From a checkpoint of a small image captioner.
Training: muon at rate 0.016, 7800 steps.
Rows from block 6 of the image encoder of a small image captioner, named by matrix and row number. Rows with one number belong to one neuron. Each number is 128 + 32 x the weight over its row's rms, rounded and kept within 0 to 255. All counts start at 0. Numbers have three digits each. After the name is the row's rms in percent of the matrix's.
After each neuron's rows are labels from the 100 images, of 14976, where the neuron reaches its highest value: "top examples" is what is common among them; "peak on" is the class under the peak. Only what is clearly more common there than usual is listed. The data: made-up ball-and-stick molecule models. In brackets: how many of the 100, against the usual share in percent.
# fc1: MLP up (encoder.blocks.6.mlp.fc1.weight, 384x192), inputs 96-191
# fc2: MLP down (encoder.blocks.6.mlp.fc2.weight, 192x384, transposed), outputs 96-191

fc1.225 102:135120111203150103080164201127134124103142167095132121166146080183117100086159088118149177148211086131118123128125147132146109109118186163097141124127163139079121161133138112124115127131217109137201168131164138126069158172172149112105072115141135124091127167138102072093111128095100076135
fc2.225 111:151093112109098163097142154180154135124162152122173062172098138133164142136107162151150037132153108088122116166112136129111151062123138044135092217086149144084100046112125120156163124177089120136131095094134140122153123089147135169167151126099119127127108135146081147158164145134154143104
top examples: green ball (84 vs 41.1)
peak on: green ball (65 vs 1.2)

fc1.49 114:120065136077131164081109129093182118108166184145131147127139192095117128111149104123170149127124145059197047158155139124116161176134133180139158098141137146150151098128150158178103097136161101081099133184103131123083122155204076129086147082093160137119077119128168183147116152103084118108
fc2.49 120:200101097140134093161107148128114196125124097093145138078160138127133135146077104100074103127153135107122164100132058163087107116107173135140132146094112160177071143086143105079101072119107132192145096131120155136124097088104115133131156158183104134122145126063106126121136095133166078102
top examples: balls: three (26 vs 9.8)
peak on: white ball (47 vs 0.9)

fc1.266 093:099147070109170109133084127139115114175112108201090111120085145159050146077141117102083172177099117102114196126115106143138128154139068114100149193124095138151091163185174138133160158120081104094112150129151132133127148190124070113148091161123147087128133144162092158149172142136132133102
fc2.266 091:120082136099146098134126137141137112084122117080110101130104102119113112141191097132079069062125125111157082136135088102092159069114152091201091126159107077100157095127127099134163077121086162181131146106157118114131165159119134194120104111138062172185087109111151087153189123089124158092
top examples: blue ball (98 vs 65)
peak on: blue ball (51 vs 1.7)

fc1.284 085:079173088180134156153105172127116139121119120152118123135149106146134152104063058113118165150045122163092173146155096145102111111156141094131127112120093136111098135125067148129121176095108103154149145163165134144157174094128093090160137058158147197203075148109115131077143150118124146131
fc2.284 090:126104153168139116149111093126157075096144141120093112166135111164186115155157089135066126102115127177132105157164091177093143162088094068157118110167119117123116078179104162164126135118073146144155144097134171150144105089081116123122091125155123110113123184166064127131107154181124102110
top examples: blue ball (99 vs 65); space-filling (76 vs 32.9)
peak on: blue ball (43 vs 1.7)

fc1.191 085:126097098131108102110087127097116111056085120127130185113174130161087130107104174101181155061139080095116084154136116084114136169148201167073177158125126115174134136121179118096102148115116128155128142113156108151184128158169140081164142154098097143125106075133149120062088064104143120156
fc2.191 095:110171089127129126106145110099118137116151137112100143127209134111179077117133104116122097193117178229169160116124173140102131090087114149124112142174160199104141112166123170109161137147056181126147149097143123118159100190146122126157117122138123126110173125097120096068076128124155102192
top examples: red ball (100 vs 64.8)
peak on: red ball (54 vs 1.5)

fc1.163 068:147110100193091117168127085123163209070127154133157121097134144143127136090167111100145179125119119131092109067116138102090135093134140121178134111127122099092154142189112103141147143156103163103169166118090120116062165153114175070123089136155084131161150209082143144112197099190143120120
fc2.163 064:144088176110096164120183103147134120134137075076164100078155150071107098103168119139140101150104102110138197131119094076113133066209134104178101114154142126167185127137135107102078098078157083179097134164138104130105124181144109113131156133121111088129125127073144082147106126154076163163
top examples: purple ball (100 vs 27.3)
peak on: purple ball (34 vs 1)

fc1.129 052:128122096117106092126155111183115153099147100133132107130170142092187137167158141149099086089243067186086114150088150186153072123124160107103142089130129167094133069156134188184107137127140137180098153095156122106110149061147095183119144173103151111157146161176107068117130110092126136111
fc2.129 052:152109144157129110084141105103113114174133109153100139071169124170094113094206177054099162173128100113128127134128113127116107143138133063149110143099099141141134093102138123156114119167146136111168106083102095146158172104071155105212132103117115114144174155040129113139188088192102122150
top examples: green ball (85 vs 41.1); space-filling (69 vs 32.9)
peak on: green ball (73 vs 1.2)

fc1.6 114:111166145164122143136133114113083138123090118128129090101134105168052099137138140147094071101141104134060123185173139064142132110136148085113136093014160165097129094139164177107126191140118169114164123102172124149140086125192138156129174062170126181177103138152149168121176128154130071179
fc2.6 106:087159150162124078088146111161171150118136128130165146179135066131143189040158112112159137108125128111135105150097098109146182137131128199137118154131136136114127180124063066107129120149152136098147177100155103108100141056083129141125104136070088138069124140102167076085133109093090124208
top examples: balls and sticks (77 vs 33.9)
peak on: red ball (44 vs 1.5)

fc1.162 133:157110076101126159147114137138076194146105119090072126108169124164125154101172099095167159193133111127113099152140165142093155137146132145111111147149178099129150096089096102101088114133111128142082149121158148091153102126118119113074141068099114082160145160208120154097126192136103126080
fc2.162 148:074134128142107060084094116152124177101105152149145129147123141194107097187068103158138117148128085161159164171103113084158088112132096148061101140129154131188162119134106105145202068139186083118116116063148179134121144118146129131173172087075124104142140104138110189170083094126137140123
top examples: dark backdrop (98 vs 49.4); space-filling (91 vs 32.9)
peak on: white ball (51 vs 0.9)

fc1.372 113:112149145093136129119157136128171101121145190089125190061190106101066133099099125120111077081175084141110121171116114086145177140203134110142137169069113134035103115105107135091089191108116154140170140086156149121102099138116117109118161048094161130168161172128155162151128140147102085156
fc2.372 120:087173173140097179088117166131129169144129120166151128162121160161189150063141140102137149111086077090112099182119201121140146126115138067138140138157134089190161183122126131104107086141145161139107112141137079158138094086161127148153077144128064102128118179109120088134144121105064140153
top examples: balls and sticks (64 vs 33.9)
peak on: red ball (26 vs 1.5)

fc1.168 096:069094166071142138146117097135106114166105155147160097118165095208127163082112150159199125076171120127116152126096073122137103193150133150134122124097130166180116134129130130119092129195081116109121128123117119144122141071146112072135133202126110140120159135121117129093139123098062113109
fc2.168 099:180167110160149105086097153127083145135133150115179124122096140087087163129135132143118137135190118083139094102129115136098093133140181150145157095073125111058148126072109077099130145116201149137116187163182125167090139139126181172174113128130092137129080095148136144135192120131122081120
top examples: space-filling (91 vs 32.9); branched (86 vs 54.4)
peak on: white ball (53 vs 0.9)

fc1.257 094:124147136087089123085137155085085060093108104089130072139114046108108108088126132113156114128068098125153138160104125146105105072145131107073147116111177131121116119169088117128105119127164102181118069131107137114160124142159100107127118131099107119141089062124152107114177147181189064168
fc2.257 102:100182085162104140125105097150161116178156136104103125121154187136129123145119088171049126152200133155091138129100092072159120147075145153120122164127076168146145117068127177126141209115144164089135152096141128150141178100151147121136135159084157126098146103124133073084121122116127115105
top examples: dark backdrop (76 vs 49.4); orange ball (69 vs 27.6)
peak on: orange ball (30 vs 0.8)

fc1.190 097:101160166109043090119126170204113134151078139160127124138159119062160169139128105141096163114080149122139162143109150129119159091085134142145157112207119175133138150199152074129150113121190132112199152123127142111086147151084103138170126129132135081133122176113155150131089093116165139132
fc2.190 089:093141142131152139130125143083111164128169168115165097149061119089092138067097160154225092128104121121163074154134146149134084216111110223119186104127125145129154088090144164130055152120110132144132139096088164165135104076171191138124076142133108093162090108152102138134112093054099121136
top examples: orange ball (81 vs 27.6)
peak on: orange ball (33 vs 0.8)

fc1.323 074:121095130067177107128171061124115162154127132090164052176167181110101089102193129114141142107168142135091172177139160115196122185187094175134110113096121091076160155160181144097164181160118078143181120157088122123209119097093134103141127118153107110124105109130076167124129122128103152110
fc2.323 077:124155086132137139193136128102129103082112130169180157085133132145155114140085134114145087127069156102113040134100120149140102079122099136150104099097177111104158135070075147136117116096129200169052163060183078186143104115107216136142203135053120091132174168105162070114144214127145162153
top examples: yellow ball (70 vs 41.4)
peak on: yellow ball (39 vs 1.4)

fc1.373 085:161191152130155105160173138161142109115142131144130098128092116099142082039156158176136122202095091090118107161131106134144134163089086089130149083134139119134080140118102188120048184134115110172151135103128083105120134146083183099091161063152167200183136145100078163149096161115176103079
fc2.373 093:080107092106117083062091162103145113115162137127104149183129142146088118171130139165222142060169155125121159153145171106134133123106137100134115099129143145117136164098161121173075073125131109097152183128159101101182138083115116125140108126127077071098149086050120130108147120140106139191
top examples: space-filling (76 vs 32.9)
peak on: red ball (42 vs 1.5)

fc1.81 112:082085128143128150070122116124143100031127107172198156130163153132107182097136196090111150158065073140157119136137093104157182138079122149137229123130150145134192142158110078153096164085078116137151110157112105163077090084122093167099104111167111119168124098158166108153134163201106096096
fc2.81 121:156110098125108073142085148141165182088149165116113139112113101168097048182095123139165120129119121184129126110103147102146118092136101121091086096100187133146092134031141184115168087114089167127175146137115100136173185121176127051125138108084154168170164135134137146098103139100157118171
top examples: balls and sticks (67 vs 33.9)
peak on: grey ball (76 vs 3.5)

fc1.89 122:128107125146135153124094142160109113106153173119135151118145074193154163102135133139095099167148088130122193155193136062147141125131146145127088122062147158149086143093079091100090125122082057068161173112062088140151121142129137079167196088159161172150138146175082159192179139101097192153
fc2.89 120:083155105165054078110141081099143090078101092112136149143121105121162152187088128133127170099094114194174047085056143120165090113137111068096143134120079153125154206149184078129154123132127158122153093113123104126167137132135118152148087174153128125092162127129162105131154133163142137151
top examples: balls: twelve (34 vs 10.5)
peak on: grey ball (45 vs 3.5)

fc1.158 163:164137045114099100163125134133111178128088112089090089119123086136125137152149136152071087192143163109126124156158142151090126150146118111159149148143100127113144117132132114101092077148199133159104095179119110160062122126100163134116174074116177173133132123120147116164167092131176161120
fc2.158 136:123115147149126201103142134188157129122096108100105112136129154105138160154104129161147153095195117155086106052122089108159094153192130165064179076135141114188125153066122110123060120073104059088081120156133104113096099131143147142158130112145135089158160135145128144126050144195106093177
top examples: balls: twelve (40 vs 10.5); balls: eleven (31 vs 10.1)
peak on: red ball (27 vs 1.5)

fc1.382 124:094058157061111154130076100175142113098073124181113137100207153085141115125121106140105176193142117088113100101124172109110107105105124090112121143105090138160095148162136100139111105144133145138198116129146136133114100153145178124149126139202127095188174104169070121092090084140100130115
fc2.382 127:143144095134126124182187139166140146167122177146103103081101129067110150181063154092069127114120155143129127160115171066149105143143131116111177131114096130119148133183173139113142120093125114161116092135139143079125120075112084138148080096117146180199199092086139152122092119087108130158
top examples: green ball (99 vs 41.1); yellow ball (92 vs 41.4); space-filling (86 vs 32.9)
peak on: yellow ball (47 vs 1.4); green ball (43 vs 1.2)

fc1.113 088:102112138148089102137074161136143130113069126156200090151112112150165118142129140128112191130134118135208164110104100122114152109142114119085137117075140185121124083172071173113125115121122154134110125127119117148154123141099155137123163100127167079157151095121148093111139127145096124191
fc2.113 087:140090119128080104153131123182145116130140121122096118122130194071108109132156097164150113121081124118123151141132087126132085143152098165156080193188104136059137094133129065148124097097133145112112124143156119126152107168116174093087035155080102179069109179113127109140078118172152138090
top examples: orange ball (100 vs 27.6)
peak on: orange ball (47 vs 0.8)

fc1.312 069:169182131087098061107200109168161149100115157114129086101105139163100191125155158176107150070108097142093167160140142124111078170095106103142166150144129156126102140115127114159064077135117065139164216138095102075100103121135122124127132195137142100083144152160108101192113117177172120142
fc2.312 077:105110156192097123107113076151129150118108106154148189120129124121083135097226165158077132114160156151148138126156108155078097084171130098112124141092121078169150114146112133118196083074112140164140156155093133161182110135155129098149129101068084111112148114080141071141088145025089132149
top examples: yellow ball (67 vs 41.4); purple ball (57 vs 27.3)
peak on: purple ball (30 vs 1)

fc1.20 091:136123127131112105118070136200118156103142169132107152098139116187090122179135149112171132088142151154146092155176116161135125138125140105183101128118115120096097102104128139107153114093101145127117070121187110156153093102128058157189151166190164133094088092179080127125219100133171131137
fc2.20 090:178155132126123093108134095148114077131146088079087150120180092118142144148102147116079142115124156181136145122101170105165119134083169129107134144158093102157117142139131075107145169111102197153128154118151138183098159120078107064078116082084114134152134129097106153121070157146112033148
top examples: space-filling (82 vs 32.9); balls: twelve (34 vs 10.5)
peak on: grey ball (73 vs 3.5)

fc1.13 086:175106110135134172121121123180096115093136108082136139139106125106152181127104137142143094091176076084179097072078145069137156156114255107078137081147129109136138134093108149097123144066109151094145081107098119171157184131180074116094168101179139142160182102135078124119141126126124109173
fc2.13 081:194230107164113122090141136100155138148110077125125120097118122091090097143109148121173197118145099110132123059151147140132162116154102121137076156176142154148129146139048125135108099151079168127105123145093127135143120146038134099104103143156145155186186147145124108121181146098108156159
top examples: red ball (99 vs 64.8); yellow ball (98 vs 41.4)
peak on: yellow ball (38 vs 1.4)

fc1.300 118:140066132136094104092110123100105086085087092214153139139079129119120109150134118161211109155121148126063157131140155125134172070071186156122133140091126086100117143133157159142113162112147117103181127072126144148088108095125108144077192147119148062115169103161170080169163136129120150155
fc2.300 111:102106175157149136157084113124126114118093162101110150099164132137135103088132130105084126141077096162142068134109184166157134180130086111140105120113166177135170132086097166146132141129133144135080115179159067105133180154100124098161087128128107098138076159178113150119081088088154172098
top examples: purple ball (100 vs 27.3); dark backdrop (85 vs 49.4); space-filling (68 vs 32.9)
peak on: purple ball (86 vs 1)

fc1.210 124:086150085130094123153160083081129109127029094152094152123127115147202078122091102082133115193148093112129160158099138139104170160152089122152137105131120114122088149137136089156091156126164157121081121166219124090165107186111066181100125124174119176131123162161097191164179139110146079095
fc2.210 134:105163119121136125112154154089113076143123119105139119135139108140058128090140132170165131107176100107138131141102142167083085092115188141123128153146100153146130122085234072091137141132112168183133073166104107139178088109108098097196109131124115124164182079144111116141083126119129092131
top examples: red ball (98 vs 64.8); space-filling (70 vs 32.9)
peak on: red ball (59 vs 1.5)

fc1.179 098:092152108097157145162168104096120138134118205112138126088113117168184104095162174116072150104189075140119114139138168135132086164139131107129115112113195135156155129115109152143119170128146116116175113122117130135130130056124080159119122172139121111156107176131158049164169109213107149048
fc2.179 090:135102167204095128123164135144145142091120052140167096121110170153165110139112195169149119114183086156129202130065205159102144083155102111191135125120099158158135136126108122119147069097088135063105112130163055080144117195133132067106164116093128127103110135136131131132144151197144109152
top examples: orange ball (100 vs 27.6)
peak on: orange ball (64 vs 0.8)

fc1.171 102:099163077128107142146163126112150084115074147114104104163192084186158135090155135110136128097079125141134139115112128150115103111119154123087150093170113115141135143130150137114140132140131138151132093167155219155101078144094131159154125155131162132173140068125066154099070145148094110147
fc2.171 116:127112156131127163146112178098109095122151180096123145137139166159144069107089120092108138202067097131142112094120137143099060163141152116128104108148160120188164092102132124123138209128079113129107144110124139076182109102195120093147149147133104116133162154133084164171158118086136130156
top examples: red ball (98 vs 64.8); space-filling (80 vs 32.9); balls: twelve (28 vs 10.5)
peak on: red ball (82 vs 1.5)

fc1.187 069:146102143141054117103131092139127097098122151136161073180159088153090108105152183178082139078085152140069096161109106093139112154124165137102126126126107130170116139167213102093114096115152165104166096095145145164186101180165195154063129133166103109093098106094146127157112095103196078103
fc2.187 072:166153078111185130171065125101113091127122161097122118112131169119098158140158101185100080087064122132139138162089153095078105144095125067089102140158162151151089101111090145165166136107154139145108141128141139124170127118152141184193085114094129173082124039101071088127133131178056111124
top examples: yellow ball (68 vs 41.4); small balls on sticks (61 vs 33.2)
peak on: yellow ball (38 vs 1.4)

fc1.155 063:097141148117130135059074072145134156134109091197155135160171117117139101078108147175152145139158158097140142119108079090114114200173104117129121120146186157101126159175090133128114145104181134113157091088150068158171103129135107145098111126161150123164134182086119139105160125156095142147
fc2.155 065:131191158135117103133116140139141160075134073122130116069159177099182140133153193085136104217126100140080094152129170114132109097154123115186147154114037136157115128172129099152105064078191111159159184102143124200073102180113134119125151142066128131120155154152131099146110146160136111116
top examples: orange ball (100 vs 27.6)
peak on: orange ball (29 vs 0.8)

fc1.234 107:061193082156155127147165133078113163143161123052091139105100150137104157142117135106115101129110124133077118106120192145132148185111117171179097133111124112121152071126124081119154128127241182124176097140091140127141123113151065147130140124131180132124115144108161154089170125105141097166
fc2.234 104:116084155040159087166168149121133104133105163128145134147193180117191131078079133147130113185134152166120146115132143117114153157154103079161051115134089141076120108122098107158181142174137108074159110153120127137132102137140170094123140127141112148147154112152120199150150104137136111133
top examples: dark backdrop (86 vs 49.4); space-filling (72 vs 32.9); balls: three (32 vs 9.8)
peak on: grey ball (55 vs 3.5)

fc1.238 101:066128137146107094121098132181101122116143144150126159124103140159057127113122169083117136145123117119171094173100166050154179102123101179110137102104121166099134150106123173226119166222160086095149152188112175109131121149105168129090146152136141135162087123141162111198118076103116094173
fc2.238 119:080115186097101142101180131118181127147092122129147085067104141112149105170166170155086111142109125154141139064151118148185132097146104140181085116173201081132138177145121138138096153037071193110155109071097057177156145096119126114176124122024146138079158079178108106138134158164094159094
top examples: space-filling (60 vs 32.9)
peak on: grey ball (91 vs 3.5)

fc1.96 115:165196072126133168068131113151146118111156136115154133165135126188145118117103128115077136114115098096114070161174164099109141088130150119110158187131107099150126123102133141076071157163162060173117119155117121141098145091135090094136197147087133126097149147124072168085172122133114134112
fc2.96 104:135134109176146122208110110150133128120121094124098119123161076128095151178130168154152098143121170150166146136123037141095092152072121156098102153123160134147115125187172130161131137108173110182134102176113115110102059170117109128108085163127137142127068113105125089205094159140089123151
top examples: red ball (100 vs 64.8); yellow ball (84 vs 41.4); space-filling (74 vs 32.9); balls: twelve (37 vs 10.5)
peak on: red ball (67 vs 1.5)

fc1.246 103:092197141111123154114110081117089133114119169102128143146055219165097179103114076130081181137111103147075169171132116107115101189128158156157174153159067133083127101067127146172103153141112132128112156093097082161076133131102136152202115085148149116170137137121148125133118127095106118177
fc2.246 109:154084095094134121142125155168131067162142141197147145081135116097162126126171088141109075057153068094138197141173087128124153103166147138127119119154178199089170159170135132136123160094115121125197053131180150099201144124127127111104145149093147131121108108110125156113128131079147092106
top examples: blue ball (100 vs 65); space-filling (87 vs 32.9); dark backdrop (80 vs 49.4)
peak on: blue ball (96 vs 1.7)

fc1.58 109:170113158099117068108154099126172185106135096091121121173128141102078110096115160163186116122135080120117157110073081106162074117142137082124057120124109173090138115190145117139106159209129168107136078136135107177126150155143125112117140163103101208158133153158071077163087111179154122110
fc2.58 122:183173089154081082140151120161105065096092162109132142090101114126153131127089120108155173166150133126179085191087114107174102113059121117127155149104103155094152101131158130111131065106130119139152146098184159130099121112132128146102197110137144094099135091119119147109153130105148067162
top examples: orange ball (78 vs 27.6); space-filling (71 vs 32.9)
peak on: orange ball (67 vs 0.8)

fc1.370 073:083226091136120145109107079135133125076182148183169079118105118118062147059086149083099146176156132146184131104146140132106167104154157137091096144147112159116075098123143185072095139098126110120125076128090129151080121128146123123175118110180119181145113096185113159078153059125166104134
fc2.370 073:152128116121127172098165198119135122124119138149124157101103149142136123120069155117100150112085115116081159107097150093117054180143128117101149088108151087159191148111180095125163101114177142148138137125165095180175132085057095108119110128140159083128081120120131085142133208172155119082
top examples: yellow ball (96 vs 41.4); dark backdrop (78 vs 49.4); space-filling (63 vs 32.9); balls: twelve (28 vs 10.5)
peak on: yellow ball (59 vs 1.4)

fc1.56 075:119095100100216106145147163151173098088148132141093159157156109128103142117144152223103151159094134161124137156138134112137152110128134065099107142123130150146156236122128171107111181110128095165182098142145116127172074095106206145123123104146109189156108114100164101096144135147148085046
fc2.56 074:086151168133067132165133146118153116089108082176158131095118087061185150123114115072182055118086191131154127107124091123115062139122091095094082158097136111137065103164113131144113143117149130149102164127121151148145184100109093143144149143112069098086118136116106164143069143128105169150
top examples: dark backdrop (96 vs 49.4); space-filling (73 vs 32.9)
peak on: grey ball (86 vs 3.5)

fc1.132 076:127123134058105153102090129111114130169071107124082096146207109160130106131158189083155130084099110078144140202162132143151115130128090135125126158117121070150122145126123137062116143107100147116148157146103116106122128092173125117172097151174149099099082110171081147091130118132100137114
fc2.132 070:159104143144095147188146092118171062071186070123182151121078122111130138143151076177111097133159097109063154135082104120101152110155124130098199179103107169046114147095132145186138121146101089094157124156144107163076102143145175131127184083099113192137090142114140123153114157162129108093
top examples: green ball (100 vs 41.1); dark backdrop (88 vs 49.4); space-filling (61 vs 32.9)
peak on: green ball (89 vs 1.2)

fc1.184 090:103184164126138134182117096155131160153164117085119164125115095141120185106068101108103105124146151116127151118128120127147107177120087165099118104119131100090019158147134134126110180090146139098174142086147120094062063102140184117140135161111123154133179157114198098115121054157171076155
fc2.184 099:134136115088116164065085176193167098104134146115121160128124155137095082143143080111129123176108138157138149146125119082127062118088175076128117121154162107130127165117140087095144131153078153136178121137086129093171103130118188140176117133150172057157124091108069104141164127132050121191
top examples: dark backdrop (96 vs 49.4)
peak on: red ball (45 vs 1.5)

fc1.265 102:149115147140094175126115088154115141103161159116144188118155122111114135101153149116095178107138097194101070088139142104154133103138173151101143125156162134126192153110113159110157092098094137138161129155106113099058157128109146157171164133141126060162172080151196122119127101188104085122
fc2.265 103:117151167121135160076089108092148170135129155163134111066156106139110095109062103145118135137159233113183134106125074132120091156138124157124142163162137156122102095147140076168137114096158146195117141163144096122111120160126049073133130125126131171120161128113104129181072098094140086150
top examples: yellow ball (100 vs 41.4); space-filling (83 vs 32.9)
peak on: yellow ball (53 vs 1.4); red ball (25 vs 1.5)

fc1.357 116:060187135078154162058135150080190153143116114154077106094067129091080175164078126136152107159091145044098106132155129176092131103115150151104146136104125100106164113151167136139169153146098128096048150110140101178181202117164070090124126119095149190175158164153127149098139141121192070129
fc2.357 113:107098112123109075196126143124153135127088126118117059143126183084141158161078148103159174118169132102182118142122135135155165120137168080156095176165089080113106110125169110120140125092117160084148134137160172101135095084094151168176137121130119136114160098106165113075137149138095113084
top examples: blue ball (100 vs 65); space-filling (93 vs 32.9); purple ball (89 vs 27.3)
peak on: purple ball (54 vs 1); blue ball (41 vs 1.7)

fc1.31 084:100182088133125084128095127133131085090153061203173160134141122158153125067157088143098184172132083130170084175070128143091054116107168102182111132157121154141142095105135120139126124174128141111087138141132173111156118120109157131108147117065124111186135122113140124140110091166181184102
fc2.31 091:103067132141108132141181161157169131154105139076044156115208159106127110163141126140134114182108113195119159130158199154123117173120111117147100133111130146072086156140167166122124098096077098150180114142114139127143148160126156111174079082145101129172173121046148115151181116092089133134
top examples: green ball (68 vs 41.1); balls and sticks (66 vs 33.9)
peak on: green ball (40 vs 1.2)

fc1.30 057:127154172087122117116123111151121094103141162067129096142155140117176111081095176149103145115118131211139134117109169109057174132154122145159201150090127129170199108138133119183150134143202092124191126099088106100156104088147087138151150067163146147093125130129120157165132104116127152090
fc2.30 063:128167113195116118103158118132131108199156160180176116186099159149138153167149138152140098119134140090119180094152128145157151167126086107108107156168174094114065075105060154093126056096104161149133168118157094064109133127144107126134092151098079169134173135103095128105151135186150117133
top examples: orange ball (99 vs 27.6); dark backdrop (80 vs 49.4)
peak on: orange ball (78 vs 0.8)

fc1.353 112:110183139135128158106119123118128108133180146110134118101155173199104119129131105084112215159104177195116141157138177124132105127151153149104111106128108113102121108084140137126125078067068111151113132177127107176143172115146082121152107073145076143132128110140162152131138151159127130154
fc2.353 110:109115134136159133108185164166143090075099122174132124135156069120132127111127137099165136090083128114104153110107167173105114142142151067130140138103150145157113157125131149120112131140112123096113115178135137077171177184063082095080148169067134117158092138126136091149150157132121138056
top examples: yellow ball (92 vs 41.4); balls: eleven (29 vs 10.1); balls: twelve (26 vs 10.5)
peak on: yellow ball (32 vs 1.4)

fc1.61 104:121106172153170143135130175087164137080123093129156121111148082143134179097113135109111140112132187149129117132122128162139140123150140170094137134096219079070085156173122117103128150091130085121128161168073178228179156178137095138158134105134092173089084089130091127083114146151111152193
fc2.61 110:151109122179129200103106172131086146148127156147112130153134126114086219110170138098106131143032071160107132138102121085083144157090089113122109142164107128149126127086132191131112130143115131137137101129154100140085087132136145112116117128172130104135121154094137173153133113089081201098
top examples: space-filling (95 vs 32.9)
peak on: grey ball (76 vs 3.5)

fc1.345 132:174166130139117135135066158150112160135166159110146179146114113151117202124134123079131140153119119141172108142118040115136087208126181165101085134145131086097135113081103165146123177125092099130156159114096105115139153051137132145141160117143113144129130116101127128108142148152086117179
fc2.345 128:107155123171171144106155121094173079185153085135167113164118106120136093125046128133114159132124167063143109106150143122127177164107112116179144073112106102094089106151187116107114139164099059192115103138125179096088117148101112141152140128140187108084177096131098147151110138089094108112
top examples: red ball (100 vs 64.8); yellow ball (99 vs 41.4); space-filling (72 vs 32.9); balls: eleven (26 vs 10.1)
peak on: yellow ball (36 vs 1.4)

fc1.99 074:122115079127125119155156165131139187169107178088095133166149145156122140104154159117076088124083190100123105119107031174131096139148150149078125107152158187074154144101131105132163113131138128085111142154174110116134070093091115123086091116053102053112192114161140150115111131103132137120
fc2.99 063:156165208167187174097182172060118109104102083102142162126131164105140124072133177132138125121157110127116151074107130147164136120170101117205114137122103132122069125133163126134106118093143135063133110110087121078144148139129128104211117108114142143121104152097127138115102114144150091112
top examples: blue ball (98 vs 65)
peak on: blue ball (45 vs 1.7)

fc1.72 109:143134135116053133101130107153102141043127151150151109130148107184104147094142106088158061104113162158106164085139142197113158150146163106130143135159131108146124122078098137156116163118103125140115140119163178135152098106126200139122151138152110154109191164151195128120119100109138160135
fc2.72 120:129151072204150128179099117147081143132103119135134146123170124135124113151124155133136141127214153017141137164116130080179118071154095125074152149133156100122122120149163121117125118104100085065160115080116102109125155141142120123138151118120150095090173068151148126065073162195140098139
top examples: dark backdrop (100 vs 49.4); space-filling (94 vs 32.9); balls: three (40 vs 9.8)
peak on: white ball (63 vs 0.9)

fc1.71 129:101063110067142098112166165113120179091118147125129108054174172096160083131126155122135156201129144191083102136161169143109070136145098092095156084155129117166118128148060156131121154131126159129113110092177168167105098123151145091151109165184133104180120170134103139122092179116157120161
fc2.71 124:086071149086126134100145132114117092113219118189135082133160088029112141143132082148136118117132183144083083171155124153160164043108152138108085132161139136138115119111149162142163072123092095140143076181146137125149132115132157112168117140136130114103219115086099079084048102040125132137
top examples: green ball (100 vs 41.1); space-filling (89 vs 32.9)
peak on: green ball (92 vs 1.2)

fc1.247 118:033167110089172135181109108137086208136109194170078162080113134162140126138139132143112157182132110114188145181152134124142166171100103183130153142190113144079082126150162145111134127135101146136107180095153110114125152121121124166112065048103107134118127095173147090074180150111145130142
fc2.247 112:156106177179142164152150147054129151162132114101113155136132139138139174105123109148073102059171134135142157182093113124121054168101113092139066183154138117177147126130167144114114157151064143055173142131190122151061092134118113091122145148103149085060106135178125177130110100143114100137
top examples: blue ball (100 vs 65); green ball (66 vs 41.1)
peak on: blue ball (32 vs 1.7)

fc1.202 115:097142101102104123106153138111105171107152209104109070051123117122133086119116176176100176086135149161125122101082179166100099103089129082128132129158128148171122118120140205147113083067099092157155135155132116160107122084121077162140096101177088140147157129207138135126106166165185121074
fc2.202 123:063087160122178124152169131078163166118163146152177123146133137135096147116134173096185123104106154131029165141169107204103088115134078087143096152160128161126070090107140108111195106158159151121109158126144119104121113141137150145051103151050118101133138120128139103081111117091116156127
top examples: yellow ball (100 vs 41.4); space-filling (68 vs 32.9)
peak on: yellow ball (65 vs 1.4)